A small multi-label image tagger, trained from scratch.
Data: trained on pen-drawn characters of a made-up script with 800 signs, 395000 training examples, 3.4 epochs.
Rows from block 5 of a small multi-label image tagger, named by matrix and row number. Rows with one number within an expert belong to one neuron, the router's apart. Each number is 128 + 24 x the weight over its row's rms, rounded and kept within 0 to 255. All counts start at 0. After the name is the row's rms in percent of the matrix's.
Before each expert's rows are labels from the 100 images, of 14848, where the router gives the expert most weight on average: "top examples" is what is common among them. Only what is clearly more common there than usual is listed. The data: pen-drawn characters of a made-up script with 800 signs.
# router: router (model.blocks.5.mlp.router.weight, 8x160, trained with AdamW), inputs 0-53
# gate: expert gate (model.blocks.5.mlp.gate, 8x32x160), inputs 0-53
# up: expert up (model.blocks.5.mlp.up, 8x32x160), inputs 0-53
# down: expert down (model.blocks.5.mlp.down, 8x160x32, transposed), outputs 0-53

# expert 0
top examples: dark on light; thick pen
router.0 113 [134  87 121 146 148 162 128  95 129 133 105 139 122 103  94 100 150 193 103 132  94 116 120 155 101 153 152 122 108  95 114  96  97 128 144 137 114 162 121 110 109 124 147 145 123 141 100 149  90  79 130 125 145 157]
gate.0 103 [143 109 152 135 161 132 118  95 107 116 108 166 164 116 119 160 152 127 169 154 114 122  91 106 107 135 141 148 154 128 147 146 109 136 180 115 140 120  96 149 139 166 121 130  95 131 171  88 133 161 146 117 174 140]
up.0 095 [129 113 161 131 171 149 118 118 128 117  81 143 169 116 128 119 139 138 174 149 118 105 130 161 137 100 140 122 155 136 136 108  85 127 152 122 168 136 127 125 145 154 100 113 140 141 186  90 138 162 116 110 158 172]
down.0 101 [127 117 138  87  94 160 117 127  78 133 188 107 120  96 146 103 138 165  75 135 132 122 132 139 139 164 134 131 137 168 125  99  87 144 111 183 109 142 115 138 126  96 113 120 155 124 122 161 124  96 152 119 106 155]
gate.1 109 [103 122 149  97 161 112 144 127 151 160 121 110  88 120  92 125 132 133 123 107  93 115 147 103 103  63  84 104 155 121 130 107 143 141 141 121 130 114 177 140 126 100 129  99 122 158 140 129 134 137  89 130 162  89]
up.1 108 [109 138 131 175  84 108  98 107 134  79 144 130 119 139 106  69 107 144 109 136 151 135 125  99 124 134 127 121 118 160 109 140 148 112 119 123 132 157 119 138 116 118 139  89 126 142 148 145 116 125 112 104 103  95]
down.1 104 [139 110 135 110 118 121 133 101 155 144 157 108 127  96 149 151 148 119 194 187 177 129 142 117 156 117 129 102 123 118 170  85 140 128 147  95 120 126  83 127 117 157 143  85 101 138 134 113 141 150 165 144 125 166]
gate.2 095 [122 135 135 118 128 170  85 114 143 128 130 126 120  98  96 122 147 114 152  55 125 146 148 136 136 134 147 136 152 129 127 125 133 155 143 120 128 146 125  96  77  89 182 154 165 102 166 132 108  99 140 160 179 148]
up.2 103 [107 133 136 122 123 146 104 128 191 146 110 102  98  91 111 146 125 159 129  76 150 144 140 105 149 141 137 139 130 129 164 130 150 177 167 134 119 132 153  99  94 105 158 136 166 121 118 161  94 139 141 149 172 142]
down.2 098 [168 106  74 173 124 147 141 120 158 151 137 118 105 104 154 119 132 109 174 134 158 101 130  66 157 123  87 116 149 129 147 144 154 146 130 165 100 116 159 157 112  96 151 134 135 120 111 116 119 128 106 111 112 160]
gate.3 107 [152 127 112 131 157 141 110 130 108 111  89 107 123 134 139 165 167 130 162 119 106 123 149 130 144 141 179 123 154 127  89 116 135 152 103 166 107 151 114  99 124 154  98 130 135 104 109 115 153  80 172 109  96 168]
up.3 102 [147 132  79 149 126 109 131 138 110 138 191  97 120 126 164  84 127 125 133  92 121 104 121 126 131 108 105 149 102 112 125 144 106 122 122 147 131 126 100 150 157 141 135 138 143 172 168 103 121 167  89 140 146 127]
down.3 096 [141  64 107 115 121 146 125 102 109 124  84 146 123 148 118 153 117 137 117  93 117 141 130 152 131 129 157  95 143 171  83 142 114 163 142 105 104 100  93 166 133  98 162 168 135 130 125 121 125 119  96 125 108 170]
gate.4 106 [113 164 127 135 135 160 118 114 171 127 111 105 139 110 139 122 124 136 148 154 114 101 137 105 104 144 106 159 112 142 116 118 115 146 123  68 116 161  59 121 107 125 136 115 122 120  91 170 120 126 161 138 101 163]
up.4 107 [136 150  89 116  90 142 118  77 107 163 125 119 115 160 159 142 163 160 174  77 125  98 137 108  97 134 115 133 119 118 114 121 142 125 132 126 135 112 107  99 111 150 118 126 136 106 125 114  96 136 121 180 114 117]
down.4 107 [112 126  90 161  92 116 118 112 114 133 128 151 129 173 124  89 121 139 132 104 118 112 111 136 116 137 105 173 135 171 110 152 109 139 156 106 189 132 128 120 144 169 101 103 150 127  99 137 115  89 137 126 113 155]
gate.5 103 [159 118  89  91  95  81 111 123 136 142  76 148 119 124 151 108 127 188 155 116 139 188 134 120 123 114 116 126 125 129 166 119 164 118 122 134 154  93 127  98 100 152 139 166 116 137 108 120 145 123 127 149 131 168]
up.5 097 [ 97 101 123 140 106  65 125 127 145 145  92 134  88 101 163  94 113 173 146 142 135 167  93 116 106 122 129 125 118 102 132 147 154  71 123 143 106 114 119 127 112 134 116 167 143 110  89 127 116 127 136 105 165 139]
down.5 104 [178 133 119 145 133 118  88  81 140 101 101 111 111 114 121 128 136 139 167 132 131 152 140  90 130 149 120 141 141 130 115 129 165 117  80  93  93 104 124  94 155  91  99 169 148 143 140 105  98 165 133  87 151 133]
gate.6 091 [172 130 139 121 153 154 147 102 143 119 145 100 119 121 138 135  84 100 127 160 146 157 137 110 128 132 147 105 105 127 114  97 128 128 136 141 167 130  88 125 166 118 141 102 168 134 102 154 150 136 119 101 139 144]
up.6 090 [140 161 112 122 136 140 147 116 144 146 114 130 112 167 139 147  98  91 128 147 153 148 138 137 122 150 136 121  86 103 121  91 168 139 152 106 130 122 114 118 142 118 162 101 156 113  95 150 149 126 141  99 137 128]
down.6 107 [109 113 107 109 173 144 127 168  93 143 152 175  88 137  99 127 137 107 102 133 158 105 105 129 138  95 139 136  81 137 108 136 142 160 130 131 120 138 133 114 160 132 126 150 109 138 128 151 165 156 116 122 177  72]
gate.7 104 [ 96 130 107 133 149 162 167 122 169  94 109 127 139 123 132 117 157 126 158 162 122 173 167 154 162 102 177 142 159 112  92 129 119 130 124  92 127 130 128 117 121 111  99 115 122 117  87 158 157 137 147 120 145 122]
up.7 101 [118 135 114 132 103 149 162 147 134  98 121 131 142 134 115 141 160 156 158 166 133 170 132 133 189 117 160 145 135  82  73  84 114 124 122 106 115 143 137 144 119  99 113 103 102 137  94 166 151 125 130  89 146 135]
down.7 095 [136 104 113 136 125  54 135  99 125 145 131  43 122 168 144 117  80 112 136  99 124 132 150 100 144 103 150 159 103 120 139 110  58 162 119 101 135 145 173 121 160 121 168 140 108 163 114 140 133 130 130 143  97 129]
gate.8 104 [134 111 112 128 185 151 153  96 134 121 133 161 121 111 162 188  90 119 118 122  83 121 105 141 173 138 143 126 139 107 111 141 140 101 149 156 123 150 143  69 102  96 158 143  84 127 122 133  64 114 130 123 147 154]
up.8 105 [174 160 102 114  85 120 109 115 108 109 150  76 177 101  96 126 170 106 142 151 102 141 171 150 101 171 162  86 148 162 131 114 149 124 104 123 134 122 139 136 138 162 128  96 137 157 136 119 110 119 113 128  72 143]
down.8 103 [121 126 170  92 162 138 118 123 100  93  91 106 132 109 157 165  86  77 116 127 140 128 152  75 151 111 146 129 142 147 183 151 134 127 124 126 133 130  68 119 120 145 149  92 131 110 134 128 186 106 149 149 168 117]

# expert 4
top examples: thin pen
router.4 085 [143 122 115 158 165 135 161 105 152 140 153  82 148  91 115 128 108 108 152 127 127 119 156 109 146 149  98 141 106 106 146 174 128 170 116 143 155 100 142 134  78 132 128 133 138 167 117 136 136 110 127 137  89 122]
gate.0 107 [128 116 102 119 131 112 100 161 133 143  95 142 130 188 174 112 130 150 147 135 149 141  79 131 139 119 146  98 137 139 138  95 149 133 120 141 154 133 165 153 115 134 135 188 102 160 135 162 162 143 128 138 117 128]
up.0 111 [ 94 110 121 152 138  86 158 141 119 143 135 115 143 178 135 117 109 125 171 125 124 111  86 127 162 124 142 112 118 136 156 119 135 173 104 127 164 124 112 128 112 119 137 155 112 151 133 150 143 153 102 103 131 138]
down.0 118 [102 138 132 160 116 155 129 124 142 102  89 170 157 111 156 133 128 126 132 147 124 137 163 150 156 156 128 117 104 161 105 182 115 123 159  88 121 143 131 129  72  82 161 129 112 172 108  79 107 110 111 114 139 116]
gate.1 109 [116 160  87 125 116 106 119 128 160 169  86 118 152 124 100 128 112 124 148 138 141 155 125  73 112  90 150  94 137 130 155  90 159 137 116 109 182 121 147 137 174 179 143 138 119 139 126 108  97 109 150 139 167 137]
up.1 109 [117 131 110 156 130 102  61 119 144 124 152 116 116 172 120 156 139 156 139 119 121 121 107 103 124 101 135  77 144 123 125 142 139 135 159 136 157 138 141 185 173 158 139 147 101 139 110  98 109  96 138 154 151 162]
down.1 105 [ 49 104 122 152 131 132 125  84 148  78 138 129 116  94 153 114 111 122 104 151 128 139 112  82  85 128  97 110 131 100 102 121 151 100 146 120 158 151 130 151 131 161 123  81 111 140 126 131 134 116  95 109 133 184]
gate.2 093 [148 101 158 124 137 142 116 161  89  77 139 138 124 157 124 104 119 138 150 125 154 168 130 145 105 108 128 160 141  92 154 130 156 126 144 148 118 124 140  72 126 146 100 118 151 141  93 135  96 113 148 139 159 182]
up.2 094 [121 149 129 138 123 177 120 138 110 125 149 102 184  81 120 142 193 121 135 147 141 126 158 144 105 102 104 164 111 136 128 112 109 132 131  90 156 149 124 120 120  89 119 120 162 132 170 151  83 129 105 118 127 127]
down.2 089 [124 122 114 109  86 134 107 140 144 127  98 132 146 131 141 127 137 140 128 127 104 136 125 137 114 152 116  79 144 117 130 112 132 120 109 128 133  82 128  98 128 141 123 112 133 148 152  83 122  99 109 130 114  89]
gate.3 108 [120 156 173 101 136  99 128 129 165 137 129 146 138 116 120 118 144 172 122 142 153 114 139 141 150 111 114 127 138 126 106 147 131  98 114 130 125  98 139 165 143 115 172 109 113  93 173 101  93 160 141 135 147 140]
up.3 097 [139 123 160 108 141 112 114  89 127 139 132 137 120 121 113 146 140 126 143  88 134 120 147 129 119  73 146 168 148 159  95 106 171 119 113 121 127 106 115 153 126 162 135 117  98 142 119 108 101 101 160 124 147 165]
down.3 110 [127 142 149 105 122 133 133 131 150 168 125 144 107 133 111 148 160 143 139 123 157 138 178 134 126 135 129 108 114 143 135 160 136 101 167 127 171 124  90 155 139 113 179 113 102 175 104 114 138 157 119 103 181 136]
gate.4 104 [153 139 121 153  91 116 161 179 174 143 133 109 114  74 155 151 114 154 141 129 134 116 124  91 182 116 121 152 123 110 169 114 104  95 126 144 121 121 124 104 126 139 131  87 121 140 159 149 141 107 157  68 122 140]
up.4 105 [125 117 117 164  96 106 193 142 168 148 148  95 136  99 140 152 114 148 113 163 164 119 122 115 173  91 142 152 104 136 151  93 123 153 111 127 135 118 116 103 137 168 116 116 132 139 138 135 150 116 173 117 110 110]
down.4 099 [146 111 127 113 127 117 115 129 116 118 161 134 159 104 124  81  80 113 124 152 133 112 113  73 124 150 102  81 132 171 122 117 170 142 166 181  95 160 108 162 178 144  83 132 119 127 133 167 128 132 138 149 128 127]
gate.5 097 [153 164 170 134 140 187 138 160 104 104 138  96 139  93 141 134 106  82 131 108 136  97 159 118 141 167 119 163 187 117 122 145 125 119 128  80  84 153 106 173 176 128 111 119 137 141 135 128 103 139 131 151 131 116]
up.5 096 [147 153 165 176 164 147 143 162  98 122 138 107 173  85 132 151 125 116 123 103 134  96 159 113 117 147 104 149 156 130 157 134 104 118 122  82 119 193 111 195 180 100 113 135 140 136 130 124 111 111 136 158 134 134]
down.5 095 [ 94 150 135 125 110 107 186 117 136 115 128 139 172  90  98 118 140 160 129 146 106 140 137 140 126 139 120 113 156 103 100 115 139 170 114 100 124 153 131 130 141 106 180 101 148 156 130 132 123  99 140 115  89  76]
gate.6 088 [163 142 165 139 130 137 121 137 100 102 122 157 145  90 126 200 117 166 122 132 100 147 140 124 133  95 147 154 139  93 137 140 146 137 112 127 176 189  89 129 146 137 139 123 142 145 140 137 139 104 176 126 119 127]
up.6 089 [157  96 161 107 146 112 180  90 154 166 177 128 103 131 129 124 124  81 139 103 136  94 128 131 150 141 107 135 119 128 157 124 137  97 109 168 105  91 105 163 119 109 178 147  98 153 168 124 108 120 101 170 114 138]
down.6 097 [128 168 119 141 120 140 144 156 118 144 112 120 133 147 147 163 132 114 145 131 142 152 136 111 116  92 150  93 129 135 144 124 189 102 142 130 141 145 128 158 140 140 209 126 126  94  92 105 140 102 137 117 111  99]
gate.7 114 [141  92 131 147 124 129 122 150 100 127 137 129 116 125 126 143 118 108  97 139 163 104 122 134 145 167 127 147 197 136 159 144 158 114 138 121 129 119 129 128  74 102 134 154 150 153 145 145 166 131  96 142 138 136]
up.7 110 [128 121 116 117 107 174 127 144 108 123 131 104 108 135 120 144 112 122 104 122 140  99 137 161 155 173 137 146 183 114 141 126 163  87 123 148 123 132 116 127  68 110 145 125 157 160 132 156 161 132 101 142 146 143]
down.7 119 [124 146 168 154 107 119 130 170 150 156  93 160 134  98 132 158 135 129 146 119 113 113 124 146 100 118 132 185 125 119 129 116  97 117 151 122 126 141 113 148 119  73 136 169 136 100 122 136 147 104 130 151 129 113]
gate.8 096 [113 162 106  95 115 130 115 111 117 143 143  88 146 144 129 151 119 131 159 104 110  86 129 111  98 116 141 165 144 113 147 126 117 136 137 160 115 155  75 150 115 195 136 159 131 143 132 162 116 140 151 131 105 139]
up.8 110 [129 135 109 122 114 102 148 131 150 137  77 129 186 110 117 142 156  98 178 150 112 160 100 151 139 111 124 124 144  89 121  91 128 129 116 131 137 160  96 153 105 182 125 103 118 128 112 148 160  81 145 168 125 162]
down.8 105 [110 144 117 137 135 116  83 114 145 134 139  96 121 146 169 131 117 115 120 100 125 115  83 107 127 139 108 176 120 108 149 155 139 108 132 132 127 113 111 164  98 112 152 110 125 139 155 153 118 122 127 155 117 112]

# expert 6
top examples: four strokes; thick pen
router.6 135 [128 111 125 158 130 106 114 104 120 140 122 121  75 151 129  90 113 154 161 148 189 148 101 114 127 136 105 121 102 119 111 130 142 109 146 142 145  95 100 166 162 105 118 159 126 132 190 128 154 144 133 116  89 126]
gate.0 103 [170 160 137 119 125 143 138 117 136  76 125 141 126 141 164 117 110 109 115 120 126 130 129  88  99 120  89 146  85 117 147  99 154 140 157 100 164 150 107 148 105 155 136 146 137 131 133 128 156 139  98 149 154 111]
up.0 111 [131 126 142  91 148 130 130 155 193 135 127 118 124 142 124 110 117 161 131 102 123 128 106 143 135 128 118 154 170 153 174 129 143 107  97 147 103 141 127 146 123 127 113  84  70 127 133 138 171 145 126 107  98 154]
down.0 095 [143 130 120 115 117  53 122 159 144 120 153 189 156 171 133  72 164 130 121 140 136 117 138 148  98 108  98 131  98 105 107 112 171 127 140 146 123 117  67 163 108 138 133 145 142 112 114 140 115  92 132 149 105 147]
gate.1 096 [ 95  97 156 118  86 135 120 141 118 104 112 154 126 167 110  96 164 116  61 104  94 141  90 112 172 157 110 130 130 110 137 136 160 148 120 160 141 152 151 145 140 146 100 135 115 152  84 139 121 141 136 125 171 133]
up.1 091 [189 143 112 140 153 134 106 126 157 149 104 104 114 111 147 109 102 123 180  93 149 154 173 113 134 135 135 110 123 153 158 122 114 144 124 114 117 122 160  74 127 103 126 154 132 103 165 106 130 131 104 119  75 134]
down.1 092 [ 94  99 130 108 128 151 139 121 147 128 133 128 128 100 106 181 137 138  96 130 159 119  95 130 132 151 136  90  83  90 126  89 158  84 110 121 137 131 151 123 165 172 125 134 125 110 128 134 125 113 147 109 136 112]
gate.2 109 [107 152 145 134 139 111 153 146  62 117 130 113 158 110 148 141  93 115 128  80 131 163 123 120 132 149  92 167 125 118 129 133 130 143 104 128 134 157 130 151  94 160 173 129 104 126 156  89 138 190 159 161 150 111]
up.2 104 [144 136 109 101 134  95  95 116 150 103 145 141 145  70 108 157  99 112 175 138 150 158  76 148 123 143 106  92 119 118 103 145 138 152 110  91 133 128 167 148 120 117 155 167 109 157 167  73 143  81 157 190 109 128]
down.2 099 [110 135 117  78 137  86 114 139 120  99 123 150 161 157  93 145 127 121 195 137 150 145 118 127  75  93 136 136 148 150 158  90  92 157  90 102 103  99 173 136 122 133  92 135 138 144 147  80 133 124 128 123 128 115]
gate.3 105 [127 142 138  96 126 179 102 167 128 146  61 135 106 124 158 114 130 131 103 128 162 126 148 146 120 135 141 170 103 149 162 135 130  97 130 111 148  94 152 121  85 122 105 128 154 127 145  94 132 146 147 139 174 151]
up.3 103 [148 131 174 141 121 163 162 143 114 170 111 130  76 160 172 120 118 100 131 141 118 119 131 123 151 110 112 133 142 113 157 149 166 125 121 174 152 122 119 107 115  88 128 170 109 116 146 122  86  93  94 130 134 122]
down.3 111 [153 127 145 152 150 179 142 138 132 131 140 128 153 146 109 123 106 144 113 111 138 138 119 104  83 172 114 171 100 141 129 119 154 128 138 119 110 141 122 100 188 167 133 127  93 158 127 151 163 116 113  71 128 129]
gate.4 096 [135 107 153 124 145  83  92 156 148 153 120 139 112 134 115 114 118 144 116 109  81 122 111 177 148 131 120 127 142 113 120 107 139 159 129 162 100  71 151 125 124 131 151 134 169 142 154 159 132 125  81 127 122  97]
up.4 104 [158 135  85 120 130 159 142 112  85 119 119 119 135 116 196 129 111 135 134 150 168 162 163 121 136 175 148 115 172 129 135 107 112 119  96 116 126 154 149 110 109 180 114 109 123 111  98  83 145 123 181 129 105 113]
down.4 103 [ 82 128 106 129 135 100  96 179 116 137 126 125 123  80 140 116  79 146 104 137 119 139 131 193 136 125  86 125 131  93 104 136 101 122 102 119 103 124 111 159 165 110 117 116 146 177 138 161 153 118 118 148 130 148]
gate.5 098 [114 158 151 130 129 142 151 133 143 138 122 150 126 108 111 171 147 140 115 140 119  97 107 119 122  91 126 142 124  85  82 112  99 146 130 132 108 117 132 137 139 127  95 113 148 122 164 150 100 145  90 149  84 104]
up.5 101 [121 148 125 124 151 102 139  93 153 133 128 125 111  96  77 148  98 160 131  76 103 119 157 137 147 121 122 107 129  90 132 140 137 107 151  98 145 157 119  99 123 138 133 110 110 148  85 133  93 159 119  85 113 136]
down.5 102 [140 158 129 134  79 119 153 116 108 154 121 103 122 138 111 100 129 152 155 171 106 150 158 103 111 171  65 105 113 119  98 112 150 111 181 108 100 144  98 135 120 111 132 188 160 166 111 130  96  94 153 135 131 103]
gate.6 104 [153 105 115 153 118 112 126 109 119 139 111  96 139 100 125 107 121 112 100  78 142  96 163 140 140 118 118 149 148 136 148 144 119 149 183 143  73 141 114 118 125  86 118 123 121 154 212 166 106 160  95 133 113 140]
up.6 103 [124 128 153 109 111 135 113 122 118 112 142 135 145 166 145 133 140 162 135 160  95 128 125  97 115 145 111 101 163 122 112 140 154 121  96 116 175 118 118 122 133 106 178 116 162 131  66  92 172 118 120 119 168 152]
down.6 106 [121 133 165 160  56 175 160 112 130 145  90 112 119 120 121 143 126 112 129 132 120 128 144 110 106 133 105 123 118 140 153 150 103 151  86 154  85 145 125 114 121 107  86 154 126 105 107 129 123 110 146 125 101 170]
gate.7 101 [116 111 122  82 139 132  99 126 141  70 116 116 118 168 153 174 141  98 115  83 132 121 136 134 185 134 149 109  85 110 136  86 116 137 114 107 141 120 141 135 162 134 147 159 118 105  94 132  88 166 136  91 124 147]
up.7 097 [138 120 140  73 125 123 108 137 172 120  99 108 134 160 119 112 134 169 141 117 106  96 157 169 115 133  81 120 124 117 155 143  95  82 125 143 133 151 129 127 166 172 118 153 137 132 146 117 127 164 100 131  93 144]
down.7 096 [128  95 141 145 155 162 126  87 119 122 138 129 101  96 151 112 159 100 105 104 156 146 155  82 162 175 115 124 135 152 143 127 157 173  92 143 108 155  96 135 130 103 115 148 146 130 152  96 127 110  98 180 111 192]
gate.8 094 [179 115 127  86 132 118 168 153 113 135 128  67 114 139 130 126 125  69 173 153 128 132 166  99 121 123 132 127 105 124 156  78 158 147 137 144 145 148 109 146 134 156  91 136 107  99 148 130  93 142 125 162 142 113]
up.8 098 [ 87 126  99 133 172 128 153  72 161 154 127 135 102 130 110 110  91 146 113 113 127 153 176 126 108 123  95 155 183 158 156 145 182 136 155  92 109 103 107 130 138 148 157 174 117 103 143 131 108 130 117 131 134 159]
down.8 099 [107 159 102 144 140  92 187 117 139 133 124 167 128 124 151  80 149 117 123 130 123  94 134 121 184 102 105 133 121 123 122 168 118 132  98 111 108 118 111 131 158  92 107 123 148 111 118  94 142 139  90 122 147 127]

# expert 1
top examples: dark on light; thin pen; one stroke
router.1 080 [121 126  86  83 149 102 123 163  72 129 128 150  94 133 117 118 136 143 137 125 106 146 131 171 111 149 103 102 143 118 133 144 106 120 134 134 136 124 150 126 133 104 133  93 127 142 129 135 114 158 101 146  73 124]
gate.0 101 [119 141 128 102 111 127  98 151 127 150  79  95 150  93  95 190 118 142  96 128 106 128 187 150 161 114 119 105 128 130 175 123 139 157  98 104  99 137 133  94 129 146 110  96 120 114  99 121  95 124  86 154 122 156]
up.0 104 [172 165  99 111 121 107  93 113 138  98 102 131 162  98 128 148 138 121 170 134  96 135 159 139 125 110 124  78 115 171 185  90 106 145 103 149 126 128 138 144 146 134 115  82 119 135 120 129 116 127 134 123 112 167]
down.0 089 [ 92 122 101 132 104  57 122  87 156 128 140 112 146 118 186 103 109 133 110 124  87 113 116 177 139 180  70 141 125 108 148 121 140  92 111 146 137 148 138 138 145 161 158 164 145 118  96  86  72  98 116 155  95 144]
gate.1 116 [140 141 145 153 120 133 142 143  74 138 124 110 146 140 123  99 125 136 148 138 109 109 118 132 177 114 107 119 171 127 135 200 127 161 153 165 148 112 150 157  98  93 134 132 146 106 124 118  99  97 133 138 117  93]
up.1 122 [ 96 136 126  99 102 177  98 129 157 153 130 113 106 144 128 196 119 133 131 129 199 162 150 120 107 129 150 137 151 153 116 121  77 142  88  96 136 119 129 109 125 148 153 141 106 115 128 112 156 103 123 130 106 148]
down.1 111 [142 105 109 116 120  79 105 141 120 141 107 160 104 138 124 137 110 102 142 109 159 143 104  99 104 206 175 155  99 116 122 121 141 155 130 114 173  93 103 124 125  84  88 138 120 127 106 123 109 150 135  96 120 113]
gate.2 101 [105 142 111 137 135 100  89 108 111 104 136 123 171 141 152 143 152  86 111 142 179 151 151 161 109 167 123 148 108 179 130 130 142  93 157 102 119 129 121 139 143 120 134 150 172 144 150 130 121 119 148 113 123 126]
up.2 098 [140 154 151 115 130 109 164 123 116 150 133 123 131 106 138 110 132  77 141 138  73 161  88 117 149 132 142 148 136 127  90  76  97 124 103 127 125 143 116 106 157 173 145 146 120 150  85 117 143 164 125  98 125 117]
down.2 099 [134  93 151  86 150  94 124 186 153 159 144 142 180 101  75 148 132 116  99 152 117 119 145 134 102 159 114 103  92 138 122 125 146 100 171  71 115 134 148 134 116 146 160 127  97 150 136 122  93 121 144 144 134 126]
gate.3 103 [157 106 147 111  69 115 118 137 156 159 151 168 144 118 150 151 132 134 132 128 135 144 134 101 119 161  95 120 100  98  99 160 131 135 149 114 177 142 128 155  95 131 137 110 126 144 161 149 118  93 154 144 153 139]
up.3 097 [ 74 120 129 154 185 141 150  84 101 110  97  86 111 122 117  97 146 144 156 130 117  93 115 133 135  94 155 140 149 171 144 114 145 149 111 139 105 131 133  80 154 129 123 150 132 137 112  96 141 157  88 117  95 118]
down.3 102 [176 134 109 140 129 129 159 132 118 128  95 146 161 153 133 105 139 102 110 145 127 113 117 101 117  87 118 144 133 124 108 187 117  96 150 161  94  91 113 105  86  86 145 134 137  92 113 111 162 127 125 118 166  77]
gate.4 115 [114 185 125  99  95 106 113  69 160 112 108 136 136 164 121 123 167 170 143  87 111 158 130 129 146 137 172 116 109 126 116 105  92 126  88  57 128 166 139  96 148 121 152 115 111 145  96 146 149 112 125 123 137 107]
up.4 112 [117 134 141 128 115 115 177  83 162  95 166 144 125 160  64 122 127 148 177  97 110 137 120  97 147 129 123  76 143 133 126 107 122 108  99 110 115 137 146 131 162 100 153 128 110 129 116 145 137 107 126 181 108 106]
down.4 098 [120 119 133 136 141 117 158 133 117 136 128 122 129 110 121 141 145 112 156 124  87 128 137 161 149  94 134 128 147 101 118 153 113 134 112 132 145 151  99 106 121 121 112 100 160 122 126 135 119 100 112 153  88 147]
gate.5 094 [102  98 168 122 120 121 156 144 115 147 158 121 174 156 128 143 131 106  96 126  97 106 162  81 159 110  98 140 140 153 125 101 113 141 117 105 122 119 157 103 134 156 102 116 120 141 122 139 137 116 137 166 153 109]
up.5 096 [ 87  98 169 126 133 157 140 169 100 138 149 139 143 133 142 161 167 102 127 122 126 144 155  86 158 117 122 120 152 131 142  96 120 146 124 112 158 105 130 120 107 140 124 122 137 141 121 156 128 101 145 135 136 124]
down.5 110 [135 143 111 134 121 105 130 106 113 158 124 120 136  96 120 124 150 123 139 130 120 119 148 146  96 107 155 113 142 137 141 101 148 116 110 168 160 145 105 102 138 116 172  86 140 148 135  88 141 119 129 109 110 157]
gate.6 084 [ 76 144  97 129 134 113 126 125 146  94 117 123 143  93 106 122 137  82 116 155 156 105 157 129 111 165 160 133 120 128 168 132  77 146 155 121 121 117 139 135 169 120 121 114 152 130 119 125 121 111 153 138 126 151]
up.6 084 [150  99 140 138 135 146 135 124 143 116 126 149 117 100 151 101 127 165 105 130 134 148 108 151 170 107 113  94  96 115 115 130 198  87 127 151  93 112 122 146 127 109 167 182 170 123 149 106 146 151 132 146 116 125]
down.6 102 [137 106 106 149 163 115 165 101 133 132 137 103 162 133  96 109 129 130 133 207 136 118 123 136 144 101 162 129 110 126 111 130 114 110 140 154 152  94 141 194 142 121 101 121 150  76 126 118 108 116 157 121 135 198]
gate.7 117 [164 132  85 144 124 122 107 111 104 106 118 114 128 142 118 136 130 115  67 118 144  94 128 133 108 120  91 140 108 154 158  69 111  97 153  89 128 110 132  74 140 152 118 120 152 125 153 173 126 134  89  80  93 183]
up.7 120 [128 116  87 170  99 140 141 107 115  87 100  89 117 107  97 133 119 131 116 114 137 110 127 148 132 126  68 128  90 106 174 133 133 112 133 151 127 122 175  93 139 128  78 127 148 131 143 153 150 150 108 123  66 175]
down.7 107 [115 115 168 142 109  91 128 142 122 139 123 121  97 144 144 130  82 114 133  82 139 139 123 127 114 122 140 126 109 110 126 149 124 130 112 158 155 164  82 122 169 147 144  73 113 164 117 133 120 118 107 124  73 126]
gate.8 090 [116 138 156 111 104 125 134 141  86 116 163 122 137 124  91 150 149 149 104 125 148  91 132 119 127 120 101 137 166 137 107 138 119 179 101 133  89 142 147  96 145 121 131 111 127 158  84 134  99 155 172 128 123 133]
up.8 085 [110 173 117 117 105 142 126  96 103 107 123 141 115 110  93 132 133 137 160  97  89 122 145 132 162 180 127 126 132  91 101 145 122 158 114 156 145 178 127 128 138  89 106 128 129 108 179 139 173 139 158 140 132  83]
down.8 088 [121 158  94 143 123 129 133  88 134  86 121 127 140 113  97 163 105 112 138 104  76 106  91 120 139  90 118 105 114 120 157 136 117 169 128 148 129 118 135 139 152 154 128 157 166  73 144 114  96 122 136 125 148 106]